config = dict(
    model='sound classifier',
    dataset='struck, bounced, scraped and rolled objects made by modal synthesis',
    train_examples=78125,
    gain_aug_db=10,
    time_shift_ms=50,
    n_mels=40,
    hop_length=160,
    input='mfcc',
    spec_augment=False,
    win_length=512,
    targets=['action', 'striker'],
    num_classes=[5, 2],
    arch='ecapa_tdnn',
    norm='batchnorm',
    hidden_act='silu',
    depths=[16],
    kernel_size=5,
    stem='single',
    widths=[320],
    label_smoothing=0.05,
    loss='cross_entropy',
    init='xavier_uniform',
    optimizer='adamw',
    learning_rate=0.0021,
    beta1=0.9,
    beta2=0.95,
    eps=1e-10,
    max_grad_norm=5.0,
    max_steps=7400,
    batch_size=128,
    epochs=12.1,
    lr_schedule='linear',
    final_lr_fraction=0.05,
    warmup_steps=140,
    weight_decay=0.09,
)
Rows from block 9 of a small sound classifier, named by matrix and row number. Each number is 500 + 50 x the weight over its row's rms, rounded and kept within 0 to 999. All counts start at 0. Numbers have three digits each.
After each channel's rows are labels from the 100 clips, of 14976, where the channel reaches its highest value: "responds to" is what is common among them. Only what is clearly more common there than usual is listed. The data: struck, bounced, scraped and rolled objects made by modal synthesis.
# c30: last pointwise conv (model.blocks.9.c3.0.weight, 320x320x1), inputs 107-213

c30.0:549417438480421507479506511489413488450431526520513441457487575469443436359487483490459510493467497500480504507532525484390529502438386407550516454535452489458466547521580550589464494576473490520536502569584466614463484569512569610525522592550582576522483618501591578567495534459543487505520470603640457492586454514498460
responds to: striker: hard; rolling; reverberation; text has "room"

c30.47:505421420507453532493511586516417542526405569535491469477507510423427464379497520444489569478454507495525527500509520509447482488404426458528479420518470454489504438513512508518455454509451493424401532491522502539474448476415512555518540526500542498457546530527545455507446478518498456498480469569540515473538497442532502
responds to: striker: hard; steel-like damping; clipping; text has "clipped"

c30.296:532445467547564490546559544539465527567478429524509584516550484511516575442513519496510555476515509500534482489494528524446519447462448436523495547462489545500542429512588508588480450465504517455469505494498592468526454505490513540520593519513532568531542464531466533521442508529536524548584444500491530459599535461502495
responds to: reverberation; text has "room"; text has "reverberant"; rolling

c30.284:539522529519472429501507562515512527533471473541536525479496526497512451506528499564510474437490524458494518495505539502474509530512514498537519450429514493563518514506423453460499514415505530503498499467425530457533501436558481462487499447438438458475506426491442395439472510511452521446469493452428517493413503526526514
responds to: one hit; steel-like damping

c30.19:521441426507457567495506480520457464483459572500499454489468544472458491411481550513481530577473512495533517484536559505486546505484414415499499441590503528448497458459550521516470442530476454457482494524498469541458411524518531555494568567539517559467507538529535568550520463441534495495526489572572454472580436433518454
responds to: rolling; reverberation; text has "room"; text has "reverberant"

c30.195:529437412538434520514510572498401505510466540473495523471467513487460464361491494454487521508495507488510486482571552453458486513475404447525476429523488498507506488457548551509448485563488513502452490501574497544502458519507538549469543577515567549452499548484566566567467444462504499517502448571578496402570448458519489
responds to: rolling; reverberation; text has "reverberant"; clipping

c30.21:479483484519482526528513517482489464470469450479475482478520506491518505499483490527464484506505437507478463473477484503521479483485455457485485494530500497457430396418505483477435420515391399420405449519523465483448416527444502488452502478472505513488389475392499531504426387438517423519464426474520405423501438447446476
responds to: striker: soft; rolling; membrane

c30.301:559400411458427506474568549522420437546383494559450448451599550435421434383513475519567459550469504533458586512471501596435576535411374454568495402563443400456547444495492452512425456508463431436429498441462556506482490462498439496532603519521488461484537468491506486479514465506472453439478506523529499486485550426534516
responds to: rolling

c30.64:502540510580488569559479557493554509493487528465551587566470532538527535527492594515454540511527519556572518575582532484544525475561526526518500529546587540515507420492524525532437463499453512458363499533498514497491424523424537533512571504515502514536536500474490454519502501515505473530525503525514499489504482473541506
responds to: one hit; hard striker

c30.255:532551562546521457540573488589555490560566483521572556550565540551538566523545586579576547524560540540504530523550515587507536534544507565517553549510541561562561528608496499564568578490564588526540556528471563482574516530522466539532560479505500554550567457577494538476572577539526584512514536495460596522550580532530562
responds to: reverberation; text has "room"; text has "reverberant"; bouncing

c30.65:468477481534498525569469521433482547473498506460522554549470470502511542416463542522453589466504457518548456514566439452501410421474447491468489493490506565481476469498524532521483480429449486418471474518453486428471460495450512527484527473473469528522490454473470444491488432445521413536513502487448497510496460491472479
responds to: one hit; clipping; text has "clipped"

c30.289:587489494534484487473624559673454490682474472663535565500620613488443457489547511515617509534492532494519577499476653599493669525533487472652592485458448510555628507539478455474484510455513590480513527466462600428544501498508486488582569445466494477475588453493476482478481516589475553481448500469467602511475611521601619
responds to: one hit; reverberation; text has "reverberant"

c30.300:446469445534492479545417516444421500485509446482480533507503476501484508384440497529483519468501433490568466497519496501426437449503438444435472501488494492462499454469471482511432468421389490409457487485472456438417444458415465508509487456452460486520493457473448418472483444430507403491457496450463487491527454469480438
responds to: steel-like damping

c30.152:547427410511465535534485542473428451469435459517499442439531538444474443375460537499499440499491454502492492482523493539417522509481400449490493464539507485412475444447540546556417432598437493479449482534583482567511433619471569586516517552559518579548464589465553566610508445483562494511549514574562478411626476447485527
responds to: striker: soft; rolling; reverberation; text has "room"

c30.156:472415488519460511502473487424414434432482475453455480449477489464467493472426484505469466516414424521507444422445380496447476479448446458472416495506470496427468443440514491535426434512389463400395422482481455495471450504482521488434527489524487524503428539397504533536421396464461446484506409499493435412496444452430476
responds to: scraping

c30.129:457425432477467493475452526466444538491450526498469530515466485494434503449497506441488559474475466471539505515504513489495463487498450468503455471527478501507475433434528514478480422464371447450468503495487458525420409473418485525496484508492495530519495483493471458486511406449474389497526467531505422464516389444478448
responds to: striker: hard; steel-like damping; clipping; text has "clipped"

c30.318:465462445469504477509480436457494423421456443478479461502470456423480449464459489474461463508456427554488445472433441494496514498477468451477438468514440476452417417372477515507449446548378421452396432521523463543447465491467476477389497497528516475499383538384531503511467404395490394498492471519525388434490418468391424
responds to: scraping

c30.56:573433430506516522464586568589447487581483477583547549493533542493451517447556514515575518556509558515511571514543589549508562522492431470570562494467455475535557503511395436412487505384509552464499531430456544375531494466545434466524546423399464439450555387512386394416486532514451502443405534425378557483469518478529545
responds to: rolling; reverberation; text has "room"; text has "reverberant"

c30.193:467574529546564493499474458502548483493551547468552495524462465545533514561544523500492532498537508498537476478530467505490484503534566558511517549496508528499517581563511552502567551510555534529572496526506472534512565512534518540497477512537505523561515499515542505491552556513535531555480514535510539598528530572519527
responds to: bouncing; reverberation; text has "room"; text has "reverberant"

c30.88:418452402442452461423407552372448492438484445409455480455464401458425496438416433459434482392467409445473437420439441426423406452452431486428468469442453433476447443426498542496455439484383469410407480521534481487442445515414544498466485515509503496498506501526485430534494458446508390481517461529510472507496439423515449
responds to: repeated hits

c30.282:486503500475504468496461507488465502484485462514492539491479509527467462528543441493506548432524457467520468508518493516514500541492477502444492472482494494495538599526513491539600575527532546602595522544488533500500549524581529497522440482516487535516526514538503529520523537524509513511536562489503508554530482557489531
responds to: bouncing; reverberation; text has "room"; text has "reverberant"

c30.99:495387412508481579516565515554453468554469564489514484505538528422457539369492560470503521572451550514538562477510522531462514519435432441569504491557437547469510452546531454562468480509480485438473487456443564518488455476477472508491611581478532556503505457524490603473488513515495531478520484513494519472532476443482493
responds to: reverberation; text has "room"; text has "reverberant"; action: rolling

c30.24:542426456543512533509522483545422458550444549528480526523543508475485502392509552483510526535432516522482537473531503540429535478447441468569480483536496546408554452530569456557477470488531494438447495459509550516492445538515492511473589541523489563475493498445518537486516464480499472504532460524504505494593546466484509
responds to: striker: hard; reverberation; text has "room"; text has "reverberant"

c30.267:611488468532506407451639596647458501677516463675547510511641530477469478464578530500627483473522587449488616543510618602490644558515486506617581481417483465581666482499434447454482516450504507466467566448440644485530476504518472512587567452501460485477547440522481458472526501523491507456469513463449586487488499477552518
responds to: one hit; reverberation; text has "reverberant"

c30.249:480454430535519496552518562478451531526470472480511552507563487527503524406467546503497609511509481491577520498548513486506501469506433451532516530484526545505526417504510520479423433439483508409436508512488538428464421497438485549505560536488505518497543468521448481458471492499483465504470466446484530482512496389543498
responds to: striker: hard; rolling; reverberation; text has "room"

c30.173:507407405482453450491475511449401483456468453511501504422532499441443449400449444516470501463463386427475496540509455497408478477469385440482502422485392460489465467396454494424462476505446456508485460441539428493464490453491490501431492517439505427404479498447497454487550420449446480434443530516541468462472466514447484
responds to: one hit

c30.132:469449466534507499543523513459473465477452469513459506519535510459510529477469543506489453483480452503494465491485473478464450469474470439500427473527451475457471431460473521485373435451422406440384439497458467467448452470424482450460531513516497471469438451409469490480464427421461399467491473495463420423480500441426465
responds to: striker: soft

c30.6:494457423593512512529555527488450531561498465517539558522531510509475517443525586492493614470486534516561570523533517520490531466485425490537501518480499536535546432536470492467483459466488521457430515478448539428549464477474481483511602487469481486458579454498431449440508519508463475507480483451476572511493575427529533
responds to: reverberation; text has "room"; text has "reverberant"; one hit

c30.212:483478449519445481513498539468437501530472515510480502470481492500482460456462477495481550502477534500483501480532496469463466479498456467546506486489495493473513431459502500484455420479411502424394512490495486496490423458388459529469512486490461521473516491456515468481492429479498409471497445504497479472483440434497487
responds to: hard striker; action: scraping; clipping; text has "clipped"

c30.170:393449424472497469488411509393453465411521453402521483498486402493450503420415488471415523409504404429502450458466435449439383417437489501430467523467462534473466436470478499529438430508398479387433509482497467468439451483411498517436512494503486512506495526493498475520456468489488411507504460491477490457480443437492501
responds to: repeated hits; rolling

c30.144:442474503482490494498481534468505545482508475422479531500430492529496509468446521474454530467500476492500467465494486476467443448487471522507484517481532511526484378445578542543402423513431478419414447495491486499444397531432520531432501524541494570543480539453526554537432428472546447513552434515490450414557454415495456
responds to: hard striker; rolling; reverberation

c30.1:590498530511504458473639552618507510644516484643555548496548594490507500514550536521587525501536519472517638498478613541461676602493506552634624490439531513599579487520456416462501506419488528514473519443430580416504516480532428474512550422480417434447513422458434422432470495544457502480465452461441569472470536507514552
responds to: rolling; reverberation; text has "room"; text has "reverberant"

c30.118:424448459511505535520484477436444526503463486448492541493492477492507486418445507469441542475501448512534489454504491479476478453466438463472449500512458525439443435437440437433461470422435441469398426437454488430435500448458480459490525472403485430467441430452428416414467432434422425451414434466455461439456472471446484
responds to: striker: soft; bouncing

c30.150:531433393526481536460526547509465478543488511509466507497555534489467468421491489453536476536443480485526504515502541556454539514472427470543478456535497465430505463456558569579449418558430431427447529550592475539454424559455563579518519587561582602515490559477587580595521435437545448520548481598580495455620445426495455
responds to: rolling; reverberation; text has "room"; text has "reverberant"